From a checkpoint of a small image flow-matching model.
Model: 5.36M parameters, 32-pixel images, norm groupnorm, activation silu, widths [64, 64, 128, 256].
Training: 6500 steps, batches of 256.
Rows from block 5 of a small image flow-matching model, named by matrix and row number. Rows with one number belong to one channel. Each number is 200 + 30 x the weight over its row's rms, rounded and kept within 0 to 999. All counts start at 0.
After each channel's rows are labels from the 100 images, of 14848 (inputs lightly noised), where the channel reaches its highest value: "strongest on" is what is common among them. Only what is clearly more common there than usual is listed. The data: single printed letters, digits and signs in grey, bent and noisy.
# convs0: first 3x3 conv (model.enc.2.1.convs.0.weight, 128x128x3x3, standardized in use, each kernel summed), inputs 0-127
# convs1: second 3x3 conv (model.enc.2.1.convs.1.weight, 128x128x3x3, standardized in use, transposed, each kernel summed), outputs 0-127

convs0.29,226,202,225,219,190,146,190,224,223,192,205,166,164,158,238,192,173,184,232,220,182,187,182,181,234,149,187,200,207,137,171,194,249,193,235,183,177,244,225,181,215,159,179,233,177,173,218,191,234,224,247,234,147,186,165,233,215,200,183,225,205,192,186,207,150,199,233,188,176,174,166,200,182,227,140,166,207,216,185,173,137,160,170,288,185,209,187,201,192,142,173,160,218,215,235,201,187,215,183,270,241,247,175,246,217,220,157,222,164,224,160,226,256,202,215,194,151,162,230,198,221,172,223,212,217,170,211,221
convs1.29,226,208,203,248,289,195,162,207,223,242,226,175,171,232,230,213,178,216,242,199,201,186,207,199,148,185,170,211,204,190,220,186,210,223,222,222,185,176,259,192,219,217,237,229,127,174,206,221,231,214,207,175,192,170,213,227,248,193,230,211,234,178,223,205,224,198,234,137,193,238,196,231,144,224,217,231,203,221,230,241,198,155,163,175,206,228,189,181,208,169,245,190,180,220,227,172,204,195,184,190,137,181,175,189,139,268,176,195,156,218,179,264,208,213,177,253,191,145,189,251,244,229,225,226,180,192,244,205
strongest on: bold; capital; the character @

convs0.97,273,188,182,237,265,223,187,188,200,253,171,170,197,246,198,173,206,210,193,180,187,179,188,167,178,154,165,158,156,208,157,210,194,234,283,209,180,289,239,220,188,193,195,256,232,177,202,230,271,252,211,245,200,204,215,177,270,194,194,190,208,223,230,181,182,227,198,230,259,169,189,229,190,220,168,163,190,177,262,201,155,165,197,202,175,188,181,225,183,171,183,228,213,181,203,203,240,190,243,178,204,179,176,198,159,208,214,195,153,175,204,155,236,191,227,200,162,191,166,205,176,172,181,198,197,207,221,193
convs1.97,213,253,156,256,240,222,235,204,195,194,200,205,231,189,228,212,216,218,224,227,230,243,217,238,175,192,223,211,222,218,201,232,223,230,187,197,179,175,203,229,190,209,179,232,172,215,242,226,191,170,237,164,162,226,201,214,201,210,238,205,198,163,135,244,206,187,191,229,249,303,232,194,203,219,214,227,160,236,237,241,232,191,194,200,171,197,248,204,228,208,226,181,216,249,213,190,205,248,184,241,222,235,163,215,168,229,160,225,166,232,174,206,234,264,148,214,178,177,201,199,274,216,196,211,161,217,277,209
strongest on: bold

convs0.72,184,242,246,199,177,167,197,249,227,191,242,243,169,164,245,239,139,164,205,188,172,168,160,182,202,216,253,258,159,152,176,165,214,204,149,221,234,167,166,220,230,212,211,187,190,237,226,213,164,166,209,194,223,249,220,238,168,227,185,218,219,202,193,233,180,189,208,161,149,237,222,209,217,178,237,199,248,234,156,186,199,249,197,209,195,221,222,169,212,252,192,163,180,181,231,164,152,213,162,243,244,211,168,206,246,178,178,216,205,168,211,195,187,229,194,174,236,169,240,171,173,246,236,223,214,168,163,174
convs1.72,193,187,194,219,183,165,155,168,214,198,239,187,149,229,177,196,178,176,179,179,165,229,152,218,158,179,208,192,183,216,163,153,193,214,242,198,250,234,268,158,193,236,231,251,215,229,214,208,248,223,259,213,200,167,178,227,247,205,235,212,226,285,214,163,228,180,240,227,186,206,150,234,196,213,153,252,205,167,186,234,187,182,235,163,183,194,183,184,196,227,190,175,187,192,244,178,226,204,217,193,155,158,192,220,180,168,241,207,217,190,154,215,189,206,161,213,251,138,186,182,245,225,187,219,261,181,181,187
strongest on: dark on light; bold; sans-serif; capital

convs0.108,130,207,216,186,171,198,158,258,226,157,218,206,186,150,229,234,188,226,219,173,214,194,182,147,194,210,275,257,186,148,202,145,206,184,181,183,170,169,152,206,216,217,190,195,223,212,216,182,183,203,187,174,228,196,201,247,144,208,185,179,198,165,230,238,156,154,182,180,150,214,248,186,186,221,219,191,266,228,182,171,194,263,176,212,223,237,236,144,191,252,197,197,149,244,191,165,180,178,188,216,215,188,211,176,243,214,203,179,226,180,192,241,174,209,188,167,253,175,236,172,203,246,247,209,193,203,216,217
convs1.108,213,205,162,208,175,166,191,226,214,239,224,234,168,188,189,230,165,179,160,222,102,201,161,154,146,196,215,230,201,156,168,148,210,220,198,214,262,240,259,164,198,207,233,198,181,174,172,192,236,213,251,208,163,175,187,250,200,169,243,228,182,218,231,194,198,163,211,242,179,175,193,204,165,232,146,241,200,162,174,217,228,216,191,190,166,221,194,200,159,184,216,180,174,191,198,212,180,181,213,250,153,141,189,210,221,210,191,202,194,186,141,256,196,200,157,201,174,115,217,178,220,199,170,175,232,200,185,216
strongest on: dark on light; bold

convs0.57,201,141,185,217,255,220,210,168,188,255,149,183,222,231,117,163,198,182,190,236,223,208,222,214,224,206,149,149,211,210,226,171,181,204,223,184,245,195,191,203,171,225,235,192,208,181,180,203,206,224,210,229,224,179,171,154,237,199,161,218,209,276,226,224,220,235,183,231,223,138,193,203,212,201,198,200,145,178,195,254,161,142,212,145,225,216,174,199,220,183,196,203,247,196,183,220,156,202,236,173,186,151,236,153,173,214,256,219,219,182,243,190,263,175,211,191,149,197,177,187,176,155,164,190,198,208,234,201
convs1.57,244,273,182,156,210,235,251,213,198,186,182,217,248,221,198,200,220,234,209,202,237,184,242,244,228,243,206,199,243,233,249,262,188,201,194,195,176,187,198,212,192,201,179,187,204,241,213,202,222,213,167,189,155,205,223,170,181,227,212,203,264,179,159,211,210,171,156,168,200,220,187,216,255,195,233,190,199,228,232,185,156,176,183,238,213,179,186,198,182,184,210,210,229,213,218,226,202,178,189,186,223,252,225,194,236,221,180,228,153,240,280,223,223,200,217,201,165,276,264,228,223,206,260,218,138,228,259,216
strongest on: the character @

convs0.96,216,186,159,184,230,228,175,159,155,195,155,191,210,197,144,144,221,238,197,221,233,262,228,170,199,219,185,153,217,249,217,242,137,191,209,180,171,240,221,201,190,179,185,275,187,177,179,192,244,234,167,207,166,181,212,163,204,183,219,175,192,199,167,140,205,192,168,240,217,178,213,185,194,264,196,219,166,154,237,212,199,182,202,159,177,194,201,231,172,157,181,215,229,214,186,211,251,210,256,161,160,203,188,194,161,247,217,180,243,223,202,186,223,163,185,218,153,224,154,202,220,193,163,170,182,199,235,267
convs1.96,221,205,170,208,214,253,237,201,217,217,217,202,218,215,236,234,161,213,222,189,224,178,251,261,224,237,185,202,225,208,257,240,243,228,154,197,214,179,199,260,185,188,163,192,195,205,221,194,171,198,166,177,188,209,265,178,190,232,166,184,236,164,193,264,203,160,136,167,179,236,187,214,210,195,255,205,185,261,242,203,196,211,158,213,265,209,175,186,193,222,233,226,235,232,195,184,172,179,198,181,237,258,237,165,238,251,184,187,153,203,194,224,214,221,228,227,215,230,182,220,207,180,228,174,139,197,266,221
strongest on: bold

convs0.121,190,213,213,276,164,182,165,240,219,166,201,219,169,189,150,206,177,179,219,221,250,223,175,233,190,237,198,223,206,228,221,200,199,199,163,237,190,171,203,217,194,218,178,259,110,179,212,214,188,184,220,144,166,220,210,260,207,198,244,175,203,198,188,170,222,173,229,201,175,241,214,249,179,277,253,233,207,225,193,201,205,226,209,191,181,254,217,204,189,241,214,153,141,226,249,154,195,231,171,238,175,165,156,228,201,197,212,172,274,186,188,202,216,222,153,182,197,184,224,185,213,245,226,190,195,171,189,222
convs1.121,189,224,237,171,185,189,248,196,254,232,243,216,160,206,273,220,196,222,210,170,149,250,216,220,120,212,192,190,232,207,210,210,171,195,217,174,235,238,215,157,191,219,254,184,156,154,170,209,199,222,210,153,215,154,220,193,213,196,224,189,181,212,210,218,181,155,213,199,182,199,210,191,168,200,255,224,227,227,210,190,190,199,172,195,247,185,216,187,188,254,239,155,227,231,219,128,206,183,167,176,174,156,186,160,194,276,174,191,217,180,224,190,209,183,151,210,234,204,173,179,179,269,246,197,191,189,190,266
strongest on: dark on light; bold; capital

convs0.4,223,230,222,233,206,176,172,166,226,240,174,185,150,201,202,189,177,175,195,212,212,149,202,193,193,220,167,156,190,170,181,206,198,215,207,196,212,212,236,195,210,264,223,194,221,256,234,229,219,183,242,219,223,199,197,242,227,245,197,203,229,228,177,228,219,257,240,171,195,198,288,236,238,164,217,228,186,208,157,233,225,178,234,158,153,171,175,235,247,202,214,156,191,158,209,169,154,213,171,175,194,135,179,207,213,167,168,233,191,183,245,159,202,190,168,176,170,160,194,197,160,170,132,217,224,148,165,160
convs1.4,140,229,227,199,201,238,161,127,187,155,189,190,251,204,197,155,256,204,218,185,206,236,202,232,212,171,230,174,205,223,179,189,203,234,246,193,178,256,179,172,192,179,196,234,172,215,238,239,202,222,200,204,160,215,171,199,217,207,195,259,241,235,195,171,173,221,263,186,225,206,168,222,213,194,164,259,202,217,244,158,213,176,259,221,197,199,206,156,247,231,198,220,207,209,225,206,197,187,178,202,143,204,160,241,198,185,164,250,203,200,229,118,201,235,171,207,191,252,191,167,173,208,196,250,263,186,190,177
strongest on: bold

convs0.115,261,203,145,250,252,211,221,185,178,221,161,231,188,188,192,164,185,205,210,243,242,229,204,254,264,214,177,151,234,245,244,258,184,258,174,227,188,219,216,223,190,212,216,260,187,150,162,175,208,202,200,205,214,168,208,129,216,161,213,209,179,232,193,220,199,175,171,204,210,200,198,265,186,234,220,217,165,191,205,226,189,141,209,228,204,234,212,237,186,175,204,188,221,187,209,173,223,255,213,180,157,236,202,231,150,204,254,195,269,218,221,185,228,235,224,238,200,215,183,242,209,199,200,169,169,202,167,206
convs1.115,231,177,215,176,213,186,182,188,246,195,200,158,147,194,229,209,203,207,246,176,223,226,249,214,190,240,247,214,232,170,233,215,173,207,209,212,245,229,258,173,171,187,190,201,156,211,220,231,265,237,190,155,197,205,218,201,268,198,220,229,189,193,162,219,192,210,196,175,159,224,239,186,180,194,246,189,238,225,199,201,181,275,154,178,262,208,226,222,186,216,262,170,211,235,235,177,237,206,216,235,229,240,202,210,229,218,169,187,163,205,179,205,248,262,202,203,228,206,221,244,205,220,248,196,167,225,283,222
strongest on: bold; capital

convs0.31,165,217,236,165,153,175,181,228,216,153,217,207,202,148,179,217,185,195,232,218,231,201,178,196,218,205,270,283,213,167,200,199,220,191,190,199,168,159,146,199,220,161,182,180,215,216,214,204,146,161,178,190,184,189,163,207,177,198,186,167,187,141,238,187,163,180,227,155,170,242,192,199,197,169,226,198,269,224,195,159,183,236,171,227,219,250,224,169,185,241,172,196,139,233,240,178,153,203,175,242,243,247,225,232,238,196,169,212,182,220,189,231,160,223,189,160,242,199,239,192,182,222,261,220,205,214,205,173
convs1.31,200,179,220,196,186,150,172,226,228,197,236,210,175,211,215,200,182,188,202,183,143,193,174,162,167,190,202,220,151,150,129,158,210,217,237,192,263,221,206,153,244,201,257,219,220,172,208,212,192,210,236,201,172,164,179,280,225,178,235,234,193,229,228,187,197,191,237,229,178,188,223,182,165,231,157,206,246,169,181,225,247,254,186,186,174,194,212,176,237,224,210,143,173,172,230,180,197,186,210,266,183,149,194,209,197,199,212,174,226,186,158,225,204,201,163,192,257,120,187,165,205,182,214,208,260,188,183,179
strongest on: dark on light; bold

convs0.56,203,223,217,203,243,238,138,171,165,197,209,224,226,152,213,260,192,189,201,190,198,225,157,125,147,242,208,221,175,226,128,159,160,201,174,180,233,167,162,241,190,150,210,226,211,210,194,205,207,214,201,166,197,241,213,210,117,238,235,187,214,170,211,203,219,171,214,155,175,231,244,131,212,239,183,227,208,205,201,165,190,186,193,107,220,229,188,183,234,187,187,215,226,221,181,189,167,194,223,201,196,173,175,207,216,235,213,200,223,191,196,216,169,198,152,140,187,212,247,197,190,213,185,185,196,171,231,252
convs1.56,186,213,229,205,214,229,153,159,212,252,189,169,127,187,228,242,180,243,225,176,216,211,213,213,216,185,192,152,227,231,234,214,141,225,185,182,163,249,208,213,178,211,187,221,232,191,173,206,224,228,158,124,176,162,237,171,230,261,223,161,193,265,211,186,190,235,172,230,192,189,138,233,197,194,245,234,203,221,183,238,199,204,208,199,169,197,212,235,192,261,234,179,248,193,234,190,233,200,168,117,202,196,182,221,175,177,170,196,205,181,197,163,241,205,167,156,201,204,184,193,161,243,230,196,190,161,228,223
strongest on: bold; capital

convs0.3,208,141,152,202,191,180,211,209,179,257,226,229,161,218,178,155,202,166,186,235,220,214,208,233,243,257,214,154,194,245,205,227,143,199,192,217,244,182,203,187,234,241,216,185,167,234,168,215,177,172,210,218,195,181,184,185,229,191,229,172,190,256,168,210,260,254,192,225,227,190,225,205,227,179,220,246,166,166,182,253,270,192,272,164,157,168,197,266,237,235,224,163,225,163,223,214,204,210,214,152,205,172,165,210,194,190,217,206,225,176,245,163,232,215,221,185,174,177,137,178,190,196,198,199,215,184,178,184
convs1.3,221,251,179,222,226,252,193,152,181,178,168,195,232,214,197,195,240,226,202,203,274,229,206,207,220,210,199,199,212,234,250,239,212,237,146,222,188,192,188,227,220,185,179,195,197,222,213,230,155,173,150,151,222,235,257,167,170,209,166,196,241,227,152,171,203,194,186,194,223,237,213,207,256,221,227,223,184,243,222,206,196,196,246,209,234,196,201,206,222,190,177,250,210,213,230,233,208,224,193,123,192,231,184,240,217,168,243,223,183,193,206,121,189,225,192,202,193,299,227,238,216,166,160,239,186,183,173,208
strongest on: capital

convs0.12,245,232,184,247,270,183,201,214,183,226,215,241,179,198,204,216,161,190,218,261,224,181,219,216,201,205,188,161,182,155,190,209,200,241,213,249,317,149,248,243,196,248,180,197,208,178,172,195,169,177,230,230,283,279,206,240,217,162,213,183,198,217,213,185,203,222,188,208,198,209,197,231,169,177,221,178,182,226,201,196,192,212,173,176,192,205,211,229,179,196,208,181,201,189,195,191,211,244,173,163,130,213,179,170,148,208,199,168,240,154,198,166,235,232,215,190,189,166,210,242,203,237,206,161,154,207,229,199
convs1.12,200,166,168,222,189,200,232,232,160,170,214,224,220,156,207,187,241,185,181,227,186,168,138,133,209,177,169,206,179,200,164,199,223,183,177,201,301,165,195,196,173,162,192,128,183,190,171,181,144,126,202,193,226,262,199,194,150,125,180,212,148,164,172,215,211,183,172,236,227,210,241,184,251,230,218,138,181,204,203,187,218,179,222,232,223,200,214,203,216,158,202,214,157,211,190,217,216,233,219,221,243,197,199,242,207,187,210,167,188,212,188,218,185,177,216,167,185,191,228,205,238,152,160,179,186,190,195,157
strongest on: capital

convs0.126,183,221,226,159,173,192,156,182,218,177,225,206,164,142,206,209,151,195,253,191,204,207,196,196,224,238,279,253,232,183,198,206,223,192,138,197,195,158,167,200,215,232,186,160,168,228,240,196,154,180,162,170,205,225,226,184,156,218,155,205,208,174,191,199,212,186,239,153,135,188,231,201,177,187,221,224,249,228,170,219,245,246,204,228,210,210,216,193,199,245,226,169,134,209,207,161,165,199,141,244,239,202,205,190,245,177,157,216,193,209,182,221,164,233,211,171,233,182,240,174,183,239,256,219,234,193,177,171
convs1.126,180,186,226,190,204,151,182,219,204,202,227,206,145,189,211,202,190,173,207,216,160,194,165,152,167,174,179,234,163,165,135,141,243,188,215,173,247,207,245,184,220,192,242,230,175,167,222,189,210,214,255,193,207,185,173,281,216,196,248,224,204,228,216,164,181,202,239,225,164,172,195,196,147,199,170,203,275,172,194,208,225,203,211,164,146,219,199,192,198,180,211,151,192,179,203,171,193,184,201,253,147,144,198,184,198,196,177,185,248,161,147,223,197,152,174,204,245,126,206,179,188,204,177,185,247,187,163,206
strongest on: dark on light; capital

convs0.111,182,156,206,188,183,191,205,202,256,144,210,207,196,173,194,203,203,222,208,189,178,220,230,162,184,168,173,211,216,154,165,168,202,170,233,155,174,183,172,142,172,158,191,167,164,197,224,226,223,208,179,231,130,170,101,189,184,211,215,183,196,151,227,197,155,189,231,193,198,203,163,187,216,253,185,162,234,195,246,148,139,194,152,209,214,208,177,172,198,223,189,189,183,243,197,213,213,179,199,219,258,175,238,180,241,270,153,236,179,214,212,243,207,168,186,182,203,181,224,209,193,212,163,234,224,225,265,231
convs1.111,195,186,232,221,175,174,218,277,247,219,239,244,151,236,220,251,217,198,169,191,137,171,166,162,178,219,192,234,191,161,176,235,188,213,200,224,256,199,228,192,226,191,256,229,161,182,180,206,229,234,241,189,188,169,181,234,197,184,210,189,179,197,206,200,160,207,213,211,184,162,240,209,131,242,196,210,264,179,170,245,241,247,197,190,205,195,182,212,184,190,239,169,171,204,144,223,199,187,209,258,159,169,196,224,211,212,182,196,220,162,191,284,208,163,200,217,232,131,220,209,211,160,177,198,212,207,159,193
strongest on: bold; sans-serif; capital

convs0.6,184,241,230,243,221,166,171,239,223,158,220,247,164,176,250,261,153,183,226,184,190,178,183,195,150,222,210,218,196,169,202,190,229,226,176,224,207,161,208,247,233,223,185,225,175,180,213,171,187,195,260,175,230,265,266,226,181,189,217,222,199,189,195,244,170,161,200,190,151,226,210,233,172,212,239,173,250,274,168,182,186,223,156,234,197,211,259,203,187,226,230,170,189,188,222,175,201,232,190,218,175,214,186,193,181,208,197,188,211,177,190,191,187,248,183,201,236,151,247,246,233,264,251,189,162,175,182,194
convs1.6,176,208,250,235,214,244,212,166,216,218,225,181,196,206,164,189,210,202,185,161,207,264,214,225,213,210,204,154,231,261,193,188,197,211,210,227,147,270,247,198,180,199,193,262,195,272,179,236,220,223,205,217,166,190,195,192,180,218,185,161,210,263,223,191,225,201,215,186,222,196,163,188,229,233,220,243,151,205,198,188,211,173,229,164,205,203,216,220,231,240,231,232,188,187,204,215,226,155,183,155,125,157,198,170,217,180,225,251,269,182,189,106,234,217,160,217,196,236,180,181,187,212,186,175,216,186,165,210
strongest on: bold

convs0.98,216,186,173,206,229,210,217,148,180,204,154,159,195,176,223,225,190,217,213,169,228,214,236,181,204,216,143,199,234,166,212,200,252,183,194,185,217,196,241,224,149,196,223,204,213,140,200,148,239,229,181,219,204,185,224,195,178,187,164,231,198,188,231,248,200,158,168,192,199,146,204,198,169,228,184,176,196,210,234,180,154,178,167,265,243,256,232,195,182,163,197,212,207,232,121,231,188,176,202,214,167,250,243,162,172,233,225,194,223,255,195,261,213,161,260,209,208,186,240,233,238,170,180,194,158,231,245,227
convs1.98,205,205,160,208,182,186,212,262,179,189,213,241,148,180,173,225,158,199,178,186,192,146,185,169,184,175,198,201,228,153,179,211,165,255,193,226,248,161,237,208,174,189,200,171,204,209,155,181,213,243,195,217,188,186,191,176,214,156,206,212,164,155,210,219,189,173,140,230,147,177,240,190,174,183,194,176,205,158,162,225,213,234,146,189,202,190,174,243,185,196,225,203,185,215,154,155,202,199,188,269,198,188,225,173,180,242,211,166,176,170,197,282,199,136,243,167,190,110,233,171,175,164,195,191,172,211,227,185
strongest on: bold; capital

convs0.58,193,237,214,196,219,212,221,235,188,174,214,215,188,127,214,266,193,201,188,212,238,208,168,192,168,177,246,262,221,182,238,198,197,224,166,221,186,189,181,248,204,193,150,195,176,204,198,194,173,187,204,187,236,240,214,219,179,173,224,169,162,187,215,214,165,146,195,155,168,284,173,209,164,210,219,171,235,228,204,187,204,236,158,208,209,233,266,163,176,222,176,197,176,219,260,165,192,228,188,198,210,243,206,231,223,203,167,173,200,218,171,220,163,250,170,148,277,187,217,212,234,259,262,174,171,214,193,215
convs1.58,221,239,229,154,184,188,226,256,240,182,206,249,205,192,204,178,205,205,255,158,221,205,220,200,145,216,226,185,168,154,166,200,160,178,227,184,248,257,234,166,181,224,222,214,198,200,201,216,188,229,210,241,209,184,236,137,223,203,213,257,125,199,253,242,199,227,195,231,170,171,227,201,219,167,222,146,254,241,218,185,162,260,200,152,225,235,172,241,214,249,245,156,213,229,185,168,232,202,201,189,232,214,227,178,206,232,182,212,168,188,238,188,209,197,266,204,204,214,216,220,159,201,206,202,191,220,161,211
strongest on: dark on light; bold; capital

convs0.40,208,225,213,249,200,158,213,175,203,195,199,235,186,213,200,236,187,193,237,167,154,184,219,208,228,183,245,219,140,120,192,146,190,190,231,218,221,136,217,139,224,162,221,148,199,204,205,190,190,179,264,215,204,237,181,240,170,202,173,190,206,194,240,210,172,228,185,168,198,202,173,254,205,155,237,129,245,231,194,137,162,234,200,240,196,156,196,214,189,230,170,155,186,215,148,178,247,176,187,209,179,161,196,182,185,199,178,193,170,168,248,228,229,217,215,231,262,160,225,191,214,209,208,218,207,230,224,202
convs1.40,194,179,211,235,205,183,234,222,161,169,194,251,217,164,215,182,228,187,201,217,224,180,159,108,203,184,189,203,157,177,158,179,214,187,185,209,278,162,225,220,179,185,201,148,198,155,188,205,148,162,219,236,264,250,201,200,188,129,191,229,139,147,220,178,219,203,149,247,188,201,243,191,214,217,200,138,207,187,212,211,187,196,222,219,211,220,205,201,237,153,207,187,167,233,183,219,219,251,220,189,250,180,227,214,173,191,198,195,212,209,179,219,209,165,228,177,173,172,257,198,224,161,142,192,219,191,170,152
strongest on: bold; capital

convs0.94,205,179,185,209,169,184,251,232,199,162,226,197,220,203,211,253,225,179,181,154,183,178,198,242,172,202,245,208,206,187,199,152,191,214,156,232,193,179,205,214,193,262,161,177,180,196,197,196,177,210,212,139,198,268,216,223,212,174,270,194,175,219,243,257,193,143,208,169,149,256,164,217,156,215,252,170,221,199,167,194,237,240,122,204,237,202,262,138,162,218,220,186,150,253,214,201,210,198,179,184,193,215,223,208,228,198,218,187,201,225,179,236,160,217,181,193,258,229,199,212,220,232,237,205,185,201,223,200
convs1.94,217,184,222,253,217,184,216,222,223,204,198,259,233,169,224,165,239,189,221,265,264,197,201,183,202,208,203,185,158,180,213,208,185,191,220,185,268,196,200,206,197,245,205,174,186,202,188,212,187,186,177,182,269,187,195,142,228,152,207,268,126,187,281,192,225,229,185,255,188,190,215,229,230,186,238,185,162,264,190,194,179,236,215,225,221,262,198,234,235,194,232,169,180,243,232,186,238,226,190,168,231,198,236,204,183,214,235,208,252,211,200,159,190,177,260,198,160,211,202,238,196,232,182,180,192,211,189,193
strongest on: dark on light; bold; sans-serif; capital

convs0.36,221,226,209,262,211,160,232,200,157,213,205,252,176,226,212,204,205,170,198,216,188,206,194,246,265,244,208,168,170,196,209,227,195,235,153,242,263,142,232,214,255,227,198,198,180,206,178,247,170,175,230,193,249,257,218,214,234,175,232,211,193,233,156,228,226,187,185,204,176,241,208,273,187,207,277,176,194,227,156,243,205,176,239,221,172,191,218,211,213,201,194,160,183,161,193,169,231,212,193,169,172,176,192,226,177,175,227,209,248,181,223,174,245,277,224,231,219,181,201,229,213,232,182,209,192,188,165,193
convs1.36,180,224,215,231,206,234,214,205,205,168,225,228,228,233,201,208,216,184,237,214,227,235,188,241,231,229,232,236,147,230,245,205,155,215,198,220,236,238,215,167,167,184,185,212,107,223,199,227,149,190,201,211,187,237,184,185,190,175,210,260,175,228,214,206,213,206,210,235,239,282,180,207,290,216,244,191,134,200,174,192,215,244,251,193,230,200,223,216,235,253,181,190,222,221,197,212,248,195,195,160,208,152,213,213,208,200,205,198,162,242,180,168,200,228,134,204,209,217,259,192,232,230,205,230,221,204,219,184
strongest on: bold